config = dict(
    model='contrastive image-text model',
    vocab_size=14,
    loss='sigmoid',
    encoder_inner_norm=False,
    text_encoder_norm_position='pre',
    text_encoder_expert_mlp_ratio=2,
)
Rows from block 3 of the text encoder of a small contrastive image-text model, named by matrix and row number. Rows with one number within an expert belong to one neuron, the router's apart. Each number is 128 + 32 x the weight over its row's rms, rounded and kept within 0 to 255. All counts start at 0.
Before each expert's rows are labels from the 100 texts, of 14848, where the router gives the expert most weight on average: "fires on" is the input token at the peak. Only what is clearly more common there than usual is listed. The data: numbers of one to four digits printed on busy colour backdrops. In brackets: how many of the 100.
# router: slot weights (text_encoder.blocks.3.mlp.router.weight, 16x128), inputs 64-127
# gate: expert gate (text_encoder.blocks.3.mlp.gate, 8x256x128), inputs 64-127
# up: expert up (text_encoder.blocks.3.mlp.up, 8x256x128), inputs 64-127
# down: expert down (text_encoder.blocks.3.mlp.down, 8x128x256, transposed), outputs 64-127

# expert 0
fires on: "0" (100)
router.0 [131 142 106 150 143 141 195  91 172 131 204 162 132 113 108 137  70 153 168 151 120 165  96 122 161 143 110 196 145 116 146 129 142  95 110  70 117 129  76 162 105 121 123 129 130 161 123 112 154  85 166  90  74 112 126  86 106 163 104 168 158 108  91 172]
router.1 [173  96 137  82 116 151 108  78 189 164 183 104 114 107  91 139  95 177 119 131 144 149 143  78 181 164 120 158 140 145 127 115 123 112 113 120 117 141 123 122 134  98  75 104 103 125 107 174 153 124 114 142 113  87 121 157 148  81  89 180 133 151 108 114]
gate.0 [165 149 124 103 189  92 103 121 135 102 176  90 150 140 110  95 101 164  70 113 176 106 168  88  86 106 106 164 121 172  86 125 159  96 121 157  89 118  88 161 130  76  78 145  95 112 191 144 156 158 113  92  74 159 110 140 138  89 123 168  85 155 119 113]
up.0 [140 121 112 149 118  98  80 170 173  85 138 153 135  95 162  53  78 131 105 126 146 108 165 111 121  97 107 155 131 162 114 115 197 101  85 176 106 174  78 147 196 112  93 163  77 135 174  97  95 160 124 149  85 150 154 170 165  88 143 157  87 157 111  72]
down.0 [138  94  88 137 143  94  92  84 152 108 178 129 129 115 181 123  81 126  75  64  96 164 137 121  73 113  82 174 150 139  37 126 161 101 152 122  83 124 141 110 130 116 123 123 108  69 155 146 196 123 145  83 106 151 138 200 152 138 161 166 101  76 191 167]
gate.1 [146 136  89 135 110 110 126  70 164  84 141 116 132 118 171 115 157 124 118 119  78  84 128 136 117 149 181 142  76 119 165 182  80 116 106 123  80 165 128 102  15 132 170  58 203 130 128 137 158 110 128 118 119 178 130 157 132 102 139 148 102 148 134 168]
up.1 [105 198  95 121 108  52 104 181  85 119 145 157  75 168 105 158  99 138 147 139 197 115 126 208 137 136 169 165 120 154 155 117 130  93  84 148 142 168 121 180  97 171 140  99  71  90 151 117 115 186 101 140 156 149 142 127 145 109 173 145 149  96 129 112]
down.1 [154  87  68 167 134 120 102 170 136 125 143 158 111  92 162 119 115 113 147  89 112 137 149 120 101 159 127 115 114 131 137 140 119 112 125 143 123 202 126 153 166 164 102 115 111 108 147 113  90  71 177 186 148 139 148 138  77 122 137 157 127  93 214 185]
gate.2 [126  67 118 126 125 128  96 142 144  89 142 159 153 121 139 170 115 155  61 150 107 167  94  78 188 103  99 123 182  88 105 142 165 184 136 126 213 130 152  74 120 100 169 143 100  99 153 132 134 108 125 140 149  99  79 151 114 124 139 124 101  55 156 153]
up.2 [142 126 113 154  68 153 120  95 115 112 112 111 100 188 135 148 148 122  86 108  70 130 134 108 112 107 130  99 169  90  98 128 112 180  84 120 127 176 126 129 151 176 129  99 153 109 141  98  88  93 205 151 159  97 105 134 103  92 151 135  94 138 184  95]
down.2 [142 153  79 141  89 101 141 146 166  87  81 146 101 136  89 146  78 148 110 148 111 176 159  93 135 113 129 130 179 139 120 117 176 173 171  90 127 143 116 147 163 171 112  82 170 127 157  60 114 116 162 177 161 144 158 121 187  66 133 121 129 142 125 127]
gate.3 [156 138 138 106 153 153  99 171 119 108  96 129  74 126 110 103 142 143 136 105 181 125 178 149 105  68 100 136 150 148 157 150 108  94 113 123 161 112 126 134 148 157 123 129 166 171 153  90 175  81 100 143 138 142 137  90 145  62 171 152 131 115  71 156]
up.3 [155  98 121 179 100 122 111 134 141 102 133 130 172 143 153 123 102 111 106 114 118 133  57  99 126 157 142  53 143 129 104 160 159 112 101 149 134 100 148  90 137  70 164  84 124 141 110 137 103 128 192 194 140 121 118  79 106  24 121 159  66 144  94 106]
down.3 [128 131 190 123 130 148 118 157 107 141 105 109 125 101 194 108 164 120 182  74  83 133 151 123 118 128 143 166 168 184 170 150 129 123 125 121  68 143  90 155 104 153  87 121 114 161 130 151 127  96 198 157 155 186 123 156 114 157 165  67 119 118 190  49]
gate.4 [192 177  91 129 125 144  54 134 102 100 139 113 163 136 160 112 108 111 138 166 146 113 129 138 162 167 115 108 110 133 136 202 164 184 124 108 161  90 120 182 120 165 135  80 126 138  91 171  65  63 121 116 116 159 101 135 116 124 147 112  71 146 155 208]
up.4 [140 125 153 140 158 193  89 122 168 130 154 108 124 120 116 118 160 121 142 103 111 150 136 120 150 101  71 114 122 125 134 164 138 138 203 125 132 115  97  46  96 174 145 128 157 147 128 128 115  23 190 217 154 115 140 110 159  92 118 133  89  90 147 141]
down.4 [ 76 193 137  90 161 185 146 158  70 120 139  55 132 125 106 114 180 109 130 127 183 112 146 161 138 106 155 121  84 158 113 124 121 121 170  99  66  59 123  85  88 126  75 130 116 110 146 166 176 120  65 113 145 153 162 159 145 131 132 143  58 117 167 108]
gate.5 [120  84 105 149 179 125 117 165 144 109 127 156 142 128 126 120 110 133  79 163 122 107  53 135 141 182 101 112 133 107 120 115 181 119 152 171 132 160 113 124 167 145 141  65  67 147 174  98 111 154 114 138 117  85 149 128  80 127 155 143 124 115  99 127]
up.5 [108 120 146 126 135  89 132 108 128 145 124 141 130 138  94 107 111 115 148 152  92  99 128  88 132 122 133 105  32 179 120 120 161 110 104 168 158 150  72 123 124  89 105 123  63 127 129 104  63 100 135 114  91 112  86 118 187 165 131 129 109 180  87 134]
down.5 [165 106 135  84 115 109  76 124 136 110 180 137 133 116 118  85 101 122  62 169  99 142 145 130  72 118 102 173  55 179  60 153  94 112 102 138 119 134 147 104 107 136 103  86 137 113 132 115 160 108 160 128  60 125 153 117 169 205 140 186 113  97 139 154]
gate.6 [141  91 116 125 134  98 141 114 133 153 144 109 119 147 106 150 171 123 154  85 133 139 167 138 143 207 132 149 118 121  96 108  95 148 139  52  98 109 117 143 149 145 126 148 117 103 137 154 185 110 128  71 113 135 117 108  59  68 161 145 155 181 136 138]
up.6 [154 114 118 136 119  56 111 165 150 100 137 118 132 124  86  96 159 192 132 100 110 153 131 107 135  95 186 121 138  86  82 106  93 161  78 110 105 134 170 155 152  78 104  99 150 124 136 146 147  83 133 113  81  76 130 138  79 112 113 162 197 161 138 129]
down.6 [130 166 173 127 171 161 132 127  65 140 183 128 121  76 153 158 171 102 114 147 152 145 128 105 121  27 148 136  86 175 111 133 141 142  50 113 157 108 135 141 113  60 120 124  99 120 109 120 134  70 166 140 110 122 112 143  87 113 141 110 144 113 132  88]
gate.7 [104 144  50  74 131 163 124 152 101 178 121  86 125 171 159 114 187  74  96 132 175 100 123 194 122 176 135 181 142 124 152 140 133  92 145 113 126 102 140  97  93 137 128  98 146 142 183 141 155 156  79  85 126 141 190 120 107 131 117 122 111 113 118 188]
up.7 [129 113 149 139  99 142 119  81 132 108 148 167 160  85 132 127 138 120 160 117 124 131 173  54 147  88 153 130 104 130 134  99  77 152  82 122 115 140 138 139 146 125 134 175 125 151  82 115  62  49 184 127 123 163  60 109 128 154  77 131 141 192  83  82]
down.7 [156 135 140  98 121 122 120 134 123 163 130 147  95 182 122 119 133 159 116 132  83 174 141 145 125 154 157 173 115 170 121 180 153 178 118 126 138 165 135 132 120 162 142  86 115 150 102 110 200 106 141 129 102 120 117 133  86 132 117  77 140  80 156 170]

# expert 6
fires on: "8" (49); "6" (32)
router.12 [123  75 123 123 121  68  91 179  99 129 132 134 105 114 125  68 132 173 120 143 144 101  96 174 212 130 107 116 141 141 204  94 143 113  67 118 142 137 136 100 121 153 104 141 130  93 142 163 148 143  71 144 102 146  74 112 131 136 105 114 134 132 155  99]
router.13 [110 128 122 179 111  77  82 190  83 154  80  79  93 108 133  95 147 149  63 107 131 132 114 155 126 133 117 112 126 153 126  69 144 121 134 120 135 141 190 156 132 151 147 165 163  87 161 133 156 150 137 110  51 169  92 186 144 140 124 119 119 130 149 133]
gate.0 [173 160  53 149 106 108 106 146 125 105  99 153  93  80 117 141 140  95 185 121 166 170 123 116 123  98 127 104 166 172 118  98 121 121 166 106 106 164 137 154 127 114 127 108 124 149 189  46 149 157 135 163 202 161 188 220 163 111 195  80 164 134 141 123]
up.0 [ 99 102 139 109 110  87 183 151 195  91  93 155 162 146 111  89  86 118 101 151  72 132 116  45 109 110 112 160 111 131 176 112 159 116 141  71 134 118 138 148  89  99 124 128 142 144 184 100 150 172 116  68  92 141  93 111 171 172 177 132 173 117 117 130]
down.0 [130 126 135 137 115 151 120 158 130 133 130 142 165 146 130 167 137 119 138 162 149 159 179 159 186 100 108  80 128 134  88  96  82 100 131 156 115 132  91  94 139 129 146 118 147 133  95 100 121 122 193 189 150 125 144 154 177 108 103 110  98 153 115  92]
gate.1 [158 163  87 122 134 129 100 125  94 177 124 155 145  95  81 112 114 129 108 160 135  75 126 163 119 158 204 121 121  95 187 129 100 146 153 151 134 164  78 159 122 134 135 107 116 169 156  99  86 141 151 142 114 122 156  82 135 199 172  89 157 159 145 150]
up.1 [148 123 108 130 161 143 145 110 108  60 165 104 119 117 125 114 112 158 114 154 149 137 170 139 144 140  96 157 137 164 131 141 101 159 103 173 168 127  71  96 132  84 142 171 152  90 138 163  61  89  91  83 204 144 137 163 136  97 166 144 152 106 145 133]
down.1 [167 166 149 121 118 123 143 123 181  92 112 164 186 144 118 155  78 136 104 131 138 188 108 105 171 130 127 117 151 146 142 117 120 163 144  95 157  96  78 157 114 101 147  76 130 117  97 114 105 133 154  95 153  97 100 123 120 106 119 138 120 146 108  84]
gate.2 [156 154 172 131 143 138 157  90 114 107  66 130 110 128 136  97 132  84 155 111 147 143  95 137 118 104 142  83 138 109 142  95 120  50 201 115 165 135  75 149 134 140 143 139 179 125  58 132 189 156  97 185 179 122 149 109 106 128 138  94 114 152  99 177]
up.2 [128 121 159 100 102  74 162 132 115 140  58 148 117 147 125 170 135  63 144 131 154 169 142 123 126 108 141 115 133  76 187 179 161 150  83 138 142 185 149 125 103 177 134 143 114 136  69  98 109  51 121  98 165  99 160 130  99 163 174 107  88  99  87 139]
down.2 [151  92  98 156 112  97 131 149 183 131 147 126 112  60 115 142 132 165  53 113 165 115 173 193 188  89 116 150 164 129  78 138 145  88 112 112 116  58 132 162 144  50 134 120  99 132 154 113 125 148 107 163 122 126  97  72  46 182  61 113 156 160 169  97]
gate.3 [108 122 145 159  72 139 110 149 132  97  95 120 131 148 115 168 134 154 126 142 139 138  58 138 162 176 138 117 102 180 155 155 144 136  87 174 136 115 124 157  95 104 164 140  55 135 109 135 160 111 158 129 127  92 122 126  94  84 109 108 121 152 152  85]
up.3 [182 118  85 103 117 158 100 135 161 116  65 109 139 158 126 129 172 189 112 170  79 151 124 106 156 130 165 114 101  84 173 111 135 114  80  63 176  96 125 196 135 163 115  74 188 130 138 154  39  94 156 141 103 129 117 145 119 151  97 101 132 232  84 148]
down.3 [178  84 120 142 133 180 131  65 117  41 128 161  97 148 140 136 115 128 150 110 150 123 148 123 159 128 106 142 166 149 147 108 121 185 182 143 106 157 107 119 166 145 153 184 135  91  81 106 110  95 110 148 184 136  95  75 113 105  88  70 111 127 137  62]
gate.4 [148 152 116  52  96 133 112  64  88 137 146 117 172 168  73 160 164 137 106 203  83 102 106 156 166 150 160 118 145 103 156 136  73 179 155 160 171 150  93  98 136 136 180  71  80 117 137 122  66 117 140 133 181 100 148 138 154 170 149  98 102 171 159 151]
up.4 [112 201 144 119  64 153 116 140 120 150  41  99 167 178 152 132 130 121 152 108  93 142  98  99 134 132 144 113 108 118 147 116 140 120 156  90 100 100 152 166  74 171 122  91 130 149 144 147 152 160 161 114  62 115 141 122 140 153 153 129 103 117 155 147]
down.4 [126  99 158 137 160 116 101 123  75 173 105  84 123  95 143 110 136 114 157 105 139  96 139 146 115 140 139 145 110  80 149 171 147 131 139 134  94 144 153 146 166 190 148 164  97 207 133 135  93  82 116 160  97 182 142  66  96 151 141 112 107  93 137 100]
gate.5 [137 145  86 121 133 113 173 184  87 106  93 137 167 136 193  99 170 102 137 167 135 138  25 122 141  80 154  73 131  42 100 126 191  66 156  86 123 130 140 126 118 129 123 130 113 143 150  90 156 142 127  79 144 119 137  89 100 104 126  94  74 187  85 141]
up.5 [120 104  70 100 173  95 115 118 140 122 194  87  90 146 147 132 141 148 147 143 116 212 149 126 141 157 121 170 177 148 111 102 127 137 125 107 151 133 141 100 144 134 177 153 163 102  96  78  43 137  92  70 146 103 142 160 159 164 125 127 179 150 115 106]
down.5 [116 151 212 161 107 190 160  97 178 152 105 104 156 176  75 179 137 108 138 145 192 149 140  93 178 108 116 141  96  98 155 104 112 110 117 144 141 100  79 127 110  99 105 113 155  64  96 156 142 103 125  46 181  90 116 138 155 108 145 103 147 126 124 137]
gate.6 [129 131 129  94 190 101 100 142  84 114 182 161 168 100 104 140  95 154 133 174 195 125 114 116 163 115 144 126  71 160 140 121 129 146 104 144 179 185  84 119 135 129 178 167  63 154 143 122  71 127  89 163 167 171 115 175 146 175 156  62 145 143 116 158]
up.6 [140 145 149  89 170  81  93 130  96 133 162 136 161  64 117 158 126 173 112 160 171 144 130 112 205  86 136 104  84 160 134 124 134 137 100 168 189 170  85  97 126 102 176 163  69 141 137 114  58 128 121 191 149 150  95 190 140 184 166  59 122 134 123 136]
down.6 [111 149 110  96 147  98 108 122  88  84 126 157 116  97 100 171 154 111  78 191  76 189 155 133 118  64 154 138 113 164 104 105 143 134 123 164 121  69 181  95  82  47 122 112 130 106 146  85 159 200 156 114 158 138 117 155 109 164 149 118 167 101 163 106]
gate.7 [148 103 164  99 192 164 180 144 106 171 138 110 123 134 104 162 162 165 144 167 168 168 150 165 104 135 127 140 157 154 112 174 113 141 147 141 138  95 147 112 175  94 123 142 121 139 119 115 172 127  93 124 101 116 117 103  66 135  91 118  99 100  96 121]
up.7 [134 145 224 116 154  77 142 103  79 172 181  37 142  93 137 135 122 134 119 123 106 180 129 139 117  80 167 105  74 143 119 170 130 139 165 195 106 116 122 142 184 100 179 115  93 102  88 185 141 144 146 100 134 108 118 124 159 183 131  86  93 118 163  88]
down.7 [108 140 142 141 109  83 112  75  82 164 111  70 125 116 153 166 189 111 118 113  61 145 117 172 148 116 176 119 115 117 148 165  91 162 130 146 125 110 126 117  63 111 135 138 140 152  88 206 133  66 126 148 166 116 125 137 101 145 118 161 106 100 176 168]

# expert 1
fires on: "<end>" (100)
router.2 [133 116 210 110  59 142 146 145 159  97 177 139 195 112 141 113 147  69 137  77  95 128  97 120 150 128 134 161  85 132 150 150  41 116 116 131 111 173 144 127  99 142 175  98 138 105  95 180 107 110 109  84 120  90 112  85 154 124 116  56  88 106 152  83]
router.3 [138 127 183 128 111 178 135 152 105 120 126 176 197 100 160 156 107 130 193  88 109 147 122 110 159 111 133 170 123 145  92 149 113 118  99 154 152 144 165 132  93 150 116  84 119 109  97 153 143 164  70  96  90 118 112  96  80 121  60  67 146 124  75 111]
gate.0 [163 108 112 138 142 169 150 134 111 188 131  75 124 185 137 140 154 191  98 128 152 152 134 155 147 172 113  65 155  77 117 179 117 147 107 156 156 122 132 106 119 111 176  82 168 161 138 141 106 104 149 211  91 104 111  74  93  56 139 144 110 130 129 147]
up.0 [158 140 148  90 146 148 108 124 127 201 119  59 138 146 111 138 131 208  89 116 139 174 158 152 112 128 113  74 139 150 137 199 159 100 104 135 124 125 131 123 135 124 136 122 168 133 149 141 133  75 153 168  78 109 103  87 120 106 114 114 103 129 134 147]
down.0 [157 133 123 131 127 123  45 151 102 124 158  71 112 173 121 118 142 118 122 101  93 109 154 174  68 137  96 131 147 116 103 157 126 139 145 146 102 111 144  72 119 145 126 157 209  85 106 111  96 103 125 188 113 150 122 135 140 141 145 156  97  99 164 143]
gate.1 [138 148 133 130  71 104 140  88 146 123 127 113 119  92 131 119  90 141 108  79 153 174  71  88 131 167 117 126 127 117 144 108 133  71 138 115 119 131 150 138  89 106 112 119 147 124 170 130 175 140 181 151  92  31 163 159 155 123 115 128  89  99 119 134]
up.1 [148 169  69 135 153 110 146 216 159 174 102 168 131 131 142 149  85  96 197 158 125 102 148 101 122 105 162 160 120 120 145 154  99  64 105  85 127 147  84 146 127 119 118 179 123 108 110 151  81  85 150 170 174 148  96 159 158 135 128 107 164 152 104  94]
down.1 [113  88  78  64 157 130  88 162  66 153 113 109 139 135 175 139 145 141  87 184 161 144 120 123 152 118 114 134 110 140 165 206 182 124 125 139 135 162 166  76  60 137 116 120 112 136 185  83  52 122 109 105 103 178 151 147 136 177 148 116 120 153 109 148]
gate.2 [140 125  88 135 118 156 134  85 199 115 157 165 127 129 187 155  99 156  71 130 110  88  88 111 123 145  72 152 142 123  98  96 135 135 144  53 114 101 105 144 100 112 108 170  73 133 132 150 134 163 114  79 130 104 109 156 115 103 113 224 110 166  93 179]
up.2 [142 108 122 181 123 110 105 108 156 172 119 118 112 171  98 133 106 190 131 109 170 144 187 166  97 192  96  54 150 120 113 143 157 136 121 185 115 121 127 125 141  79 152  95 139 129 104 173 144 129 154 140  95  66 163 123  85 136 120 137 104 113 104 132]
down.2 [160 148 131 117 157 150 181 141  94  91 186 190 129 101 107 154 142 152 108 130 127 163  90  86 136 115 154 126 164 161 101 140 145 112 113 137 171 102 157 139 133  76 177  79  93 142 128  83 187 158 111  80  84  95  94 138  92  96  85 140 121  87  97 108]
gate.3 [108 132  74 129  96 177 155 220 108 141 128 177 128 156  93 136 137 136 137 120  70 104 125 152 108 125 117 183  93 172 112 155  78  90 125 127  97  99 127 100 129 155 193  96 181 112  74 126 101  97 105  73 150 153 156 126 133 111  78 169 154  80 152 175]
up.3 [161 163 135 108  84 122 175 130 135 111 172 166  93  90  98 167 115  87 162 185 129 157 128  80 184 173 105 107 151 130 167 155 116 178 101  98  90 148  76 158 126  67  69 106 138 133 106 132  85 117 144 135  73 126 142 197 130 171 137 146 136 161 186 134]
down.3 [ 98 139 169 130  78  93 141 100 128 113 111 107 153 157 147 123 149  83 109 114 152 149 165  59 153 126 124  68  99  88 152 129 117  88 121 125  89 114 148 143  69  55 143 130 136 147 106 162 149 107 136 151 119 142 118  82 157 129 141 148 151 144 118 102]
gate.4 [130 161 107  76 150  41 142 166 151 121 116 132 174 117 159  84 168 100 126 122 118  96  92 118  81 174 116 118 108 106 126 104 170 179  76 154 142 144 126 168 142 138 146 152  80 160 114 157  99 102 119  95 216 108  75 131 113 159 146 102 143 126 133 116]
up.4 [157 148 157 150 118 122 144 138 106 131 168 219 101 130 132  99  70 107 156 107 123 107 136 100 117 153 107 155 113 135 158 145 131 145 133 134 101 106 128  99 101 139 116 160 158  92  83 132 101 166 157  97  97 132  79 112 179 143 138 126 108 131  87 122]
down.4 [ 92 157 160 105 155 106  75 181  93 176 172 129 115 157 122 100  79 155 100 122  93 114 125 142  85 179  95 173  96  60  98 154 137 178  97 118 146 127 107 123 151  83 119 158 120 144 116 177  54  80  59 126  98 136 121  73 130 148  94 112 138 117 159 170]
gate.5 [125 153 128 122 161 151 136 131 127 156 100 130 133 159 115 100  81 104 141 189  97 131 151  68  92 103 174 219 101 125 179 132 196 179  51 122  99 159 150  78 128  69 166 189 141 115 178 133 107 102 102 121 132 138 107 110 124 206  98  86 105 110 138  73]
up.5 [198  88 171 102 132 151 137 171 116 136 151  99 152 154 149 115 113 156 185 159 157 101 114 101 129  74 122 131 135 195  98 121 175 100 100 121 111 148 109 154  84 115 145 197 113 106  94 164  98  82 165 109  97 204 120 165 111 136 138 107 144 182  80 137]
down.5 [139 110 104 202 138  81 135  84 104  85  91 143  63 100  61 132 102 163 142  71 131 152 146  88  85 127 157  71 144 165 158 113 116 142 161  85  87  95 135 134 104  78 143  86 134 165  94  99  82  87 110 187 140 140 159 141 149 110 117 120 145 150 153 144]
gate.6 [167 128 149 102 119 121 143 106 126 126 154  84  96  95 131 134 142 161 142 127 199  71 148 130 141 154 134 162 129 124 162 168 156  96 154 127  88  97  64  98 116 130 149  85 163 100 161  69  60 134 123 164 151 129 102  85 115  90 148 161 111 106 111 166]
up.6 [118 130 138 105  64 129 124 183  84 162  94 117 110 108 119 144 107 156 126  96 148 132 150 129 125 121 181 197 167  91 131 109 110 144 156 139 124 180 162 158 166 123 121  99  62 148 116 154 105  69 108 190 156 104  97 164 135 132 140 121 161 101 111 128]
down.6 [149 153 128  66 120 174 167 107 184  69  98 120 159 184 157 126  96  95 118 139 115 133 149 116 138 108  81 159 136 173 137 101 134 130  97 149 143 168 119 113 110 125 115 141  72 180 123 173 144 128  91 137 102 154 100 118 147 142 108 125 105 129 110  94]
gate.7 [116 138 151  90 119 155 117 237  76 103 150 152 132  91 116  66 148 141 104  90 115  63 131 133 139 149 154  89 121 142 158 128 151 114 167  98 142  83 139 105 122 156 189  94  82  97 150  96 118 113 105  99 140 175  96 146 105 216 131 127 142 105 147 123]
up.7 [151 134 166 128  82 155 132 162 109 135 127 128 158 157 140  96 202 121  37 103 146 103 223 132 142 159  88 111 134 138 152 150 109  84 123 122 139 142 124 134 123 118 160 156 104 139 126 137 165 125 155 156  94 121  95 137  78 103 115 110 157 131  84  88]
down.7 [173  87  54 119  97 123 119 117 169 183 114 120 120  62 125  51 139 117 162  82 135  72 146 175 142 110 144 120  92  58  96 102 118 143 158 106 138  92 133 174  76 116 101 154 109 153  99 157 118 123 122 151 100 149 114 115 164 139 147 115 144 120 200 154]

# expert 5
fires on: "3" (31); "1" (23)
router.10 [124  92 109 135 197 157 166 137 143 178 157  87 134 164 126 110 166 155 163  78 137 107  95 162  67 141  96 126  99 153 156 146 114 111 113 139 123 117 171 140 162 201 117 111 120 108 114 146 200 123  49  83  75 119 126 133 109 145 189  90 151 105 124 146]
router.11 [129  60  79  75 121 121 140  99 138 149 108 176 116 144 109 180 166 154 129 130 107 122 144 123 139 136  69 145 168 100 115  94  30 146 106 143 182 135 150 151 137 118 125 110 177 103 123 158 149  72 119  86 108 126  73 122 126 191 146 132 185 106 194 141]
gate.0 [147 127 142 156  80 151 170 150 104 117 118 127 196  99 154 126  83 141 112 143  88 116 132  62 202 133 124 115 108 204 157  68 134  76 144  89 147 131  79 216 110 135 158 128  69 140 141 150 127 145 120  77  91 115 122 164 148 147 124  95 108 198  92 123]
up.0 [166 119 132 133  66  90 138 141 174  80 134 154 164 147 128  57  82 122 141 120 199 110 105 100 101 132 145 129 142 152 139 131 115  94 177 159 167 122  92 128 159  96 169 123 114 118 114 133  92 194 138  83  83 134 120  56  87 150 111 140  54 137 126 137]
down.0 [170 151 124  91 144 162 179 149 108 103 124 137  84 133  99 112  97 116 146 113 201 167 149 140 172  87  85 112 142 175 133 157 169 134 107 166 140  74 169  93 130 115 137 143 148 117 151 109  70  91 112 192 150 177 107 127 119 119 140 142 113 122 123 100]
gate.1 [118 122 147 155 172 183 125  92  92 130 142 154 119 128  91 210 116 133 147 107 160 165 154  80 106 126 111 113 120 144 179 107 177  74  87  59 141 166 138 173 142 176 108 193 106 197 155  99 136 127 141  68  53 151 159 136 149 182 111  85 155 103 117 118]
up.1 [100 176 187 142 182 124  97 157 146 181 150 137 212 169 166  90 177 136  97 103 135 113  79 147 127 141 150 114 142 132 135 116 117 114 124  95  96  91 160  96  83 145 135 111 123 132 147 121 137 176 122 192 117  86 128 164 155 142 133 168 152 101  96 140]
down.1 [ 83 159 144 121 154 122 118 139  65 200  94  72 135 118 129  77 158 122 125 101 103 117  96 153 124 165 166 126 106 177 152 103 118 121  62  94 115  93  94 122 124 169  98  77 157 153 138 140 171 167  96  96 109  88 136 106  99 137 149 149 202 132 150 166]
gate.2 [138 163 116 144 102 124 183 150 170 174 103  87 136 132 194 139  97 186 186 110 154 130 110 133 138 117 133 151 163 150 112 108 128 105 156  85 111 135  97 216 140 128 148  90 113 189 124 168 159 128 147 109 116  92 157 157  89 101 101 130 126 158  77 126]
up.2 [182 156 148 110  82 145 151 122 122 126  90 192 104 152 128 139 154 136 175 116 162 132 115 115 136 129  64 132 192 202 108 138  77 157 125 118 159 166 140 131 129 172 142 110 113 137 127  94 125  66 131 131 149 163 116 116 112 120  60 112 161 165  93 134]
down.2 [128  57  95 164 107 146  87  74 129 113 161 118 115 156 116 125 146 146  90 156 123 117 162 110 175 182 141 135 108  91 129 161 101 140  77 139 171 137 154  99  88 109 111 143 132  71  98 171 135  76 155 134 108 109 130  84 125 143  53 169  85 127 152 173]
gate.3 [153 129  80 136 179 123 142 126 188 131  99 177 137 165 130 111  69 142 153 126 129 162 148 107  92 135  84 122 150 148 104 123 196  92 177 177 140 119  76 135 173 140 166 103 105 166 177  69  96 108 129 170 106  85 175 149 149  89 170 109 124  86  81 128]
up.3 [ 89  86 151 194 134  60 186 123 160 114  86 147  53 134  98 108 103 179 115  96 121 114 125  91 153 157 134  80 184  91 138  95 126 124 137 137 133 220 106 144 158 113  75  93 142 142 161 133 100 133 121 185  64  89 132 106 117 129 122 119 169 134 166 136]
down.3 [125 106 147 126  70  89 127 172 108 133 173 137 149 121 101 133 137 147  46 157 103 137 130 126 167  92 166 117  75 154 124 137 114  81  66  94 138 135 176 190 129 101 136  56 134 119 158 119 165 176 119  97 105 139  95 114 168 165  90 125 148 132 143 140]
gate.4 [145 168 154  83 140 136 105 109 156  73 136 117 107 130 132 117 106 144 201  87 178 142 113 101 161  84  61 157 157 198  97 185 111 157 121 119 185  95 130  96 126 150 115  93 101 126 100 107 118 110 147 175 200 164 116 167  94  51 120  78 132 120 106 137]
up.4 [170 191 144 117 109 168 140 113 150 117 168 145  94 135  93 170 164 139 175 127 174 147 150  97 120 126 120 166 123 174 127 121 108 100 118 129 129 110 154 144  99 152 112 132 118  93  98  95 130 147 122 141 196 114 102 145 114  46 108  98 195 151 106 130]
down.4 [129 146 162 134  61 156 185 186 189 173 116 119 153 193 185  77 114 129 122  89 152 176 102 168 133 171 104  91 158 163  90 129 142  91 132 130 136 128 169  67 133 161 170 127 158  66 152 174 120 161 109 112 148 101 106 140 162  98 123  86 141 167 136  87]
gate.5 [ 47 117 143 152 172 129 164 157 114 131 107 109 107 168 165  79 132 108 116 120 124 102 150 165 109 153 119 175  70 122 190 136 154  89 106 151  87 106 168 117 133 127 110 189  89 162 154 165 159 182 111  96 110 133 202 155  84 146 132 138 138 111 137 143]
up.5 [189 159  98  98  87 100 106  98 154 112 149 154 164 118  88 173  79 149 121 173 121 156 149 114 136 148 132  85 140 151  94 136 124 179 159  87 139 135  94 159 113 128 151  81 176  89 108  88  99  87 148 157 128 162  81 108 201 139 134  93 121 149 103 119]
down.5 [119 107 124 138 138 133 157 155 105 173 109 188 108 140 152 117 181 125 159  93 115 124 102 149  83 178 133 167 129 136 141 138 107 159 134 104 170 180 196 117 159 139  45 144 101 155  92 147 217 119  96  72 143 144 122 122  91  87 100 123 166 126  97 146]
gate.6 [143 113  99  95 104 134  80 116 194 170 132 121 156 140 117 113  96  23  90 143 137 120 172 136 186 161 139 133 125 114  89  85  99 129 186 121  99 133  96 151 192 119 147 121 124 155 137 156 137 154 132 148 129 105 163 119 183 138 179 147 122  68  91 155]
up.6 [103  92 167 125 142 119 167 141 121 114 119 124 113 127 111 166 168 220 139 102 148 176  91 145  88 124 141 113 102 174 140 138 127 115  73 116 139  99 159 115  89 108 107 134 111 132  85 112 168  84 104  69 108 118 113 150  48  98 114  84 156 157 166 120]
down.6 [107 140 168 144 139 160 120 179 169 186  87 139 164 161 160 128 123 139 124 126 137  97 133 192  83 170 128  92  84 128 152 137 133  97 144 134 139 178 137 129 160 130  95  88 104 120 109 163 167 152 119  80  91 117 134  68 138 126 100  89 117 115  91 146]
gate.7 [172 102 193  79 116 150 129 132 133 121 109 143  96 114 105 120 115 149 200 134 137 114  88 133 162 136 147 123 127 166 157  93 118 125 148 104 166 106 111 101  68 136 122 122 121 176 128 117 123  58 133  85 109 118 154 208 101  92 117 136 101 146 110  93]
up.7 [122 113 128 168 146 166 116 165 112  97  71 164 159 120 126 106 117 140 164 119 170 147 133 127 118 140  92 113 113 165 134 145 106 103 126 116  87 120 112 140 144 187 128 139  80 143  92 100 107 137 112 148 165  91 142 207 188  44 140 145 137 172 180 105]
down.7 [ 80 170 173 128  77 126 150 179 130 152 140 127 146 122 120  62  96 100 106 141 125 100 123 190 156 108 101  97  40 129 101 106 163  65 100 163 172  90 145 121 174 109 124 113 122  89 190 157 144 134 158 107 146 152  82 143 163 123  91 124 133 168 105 138]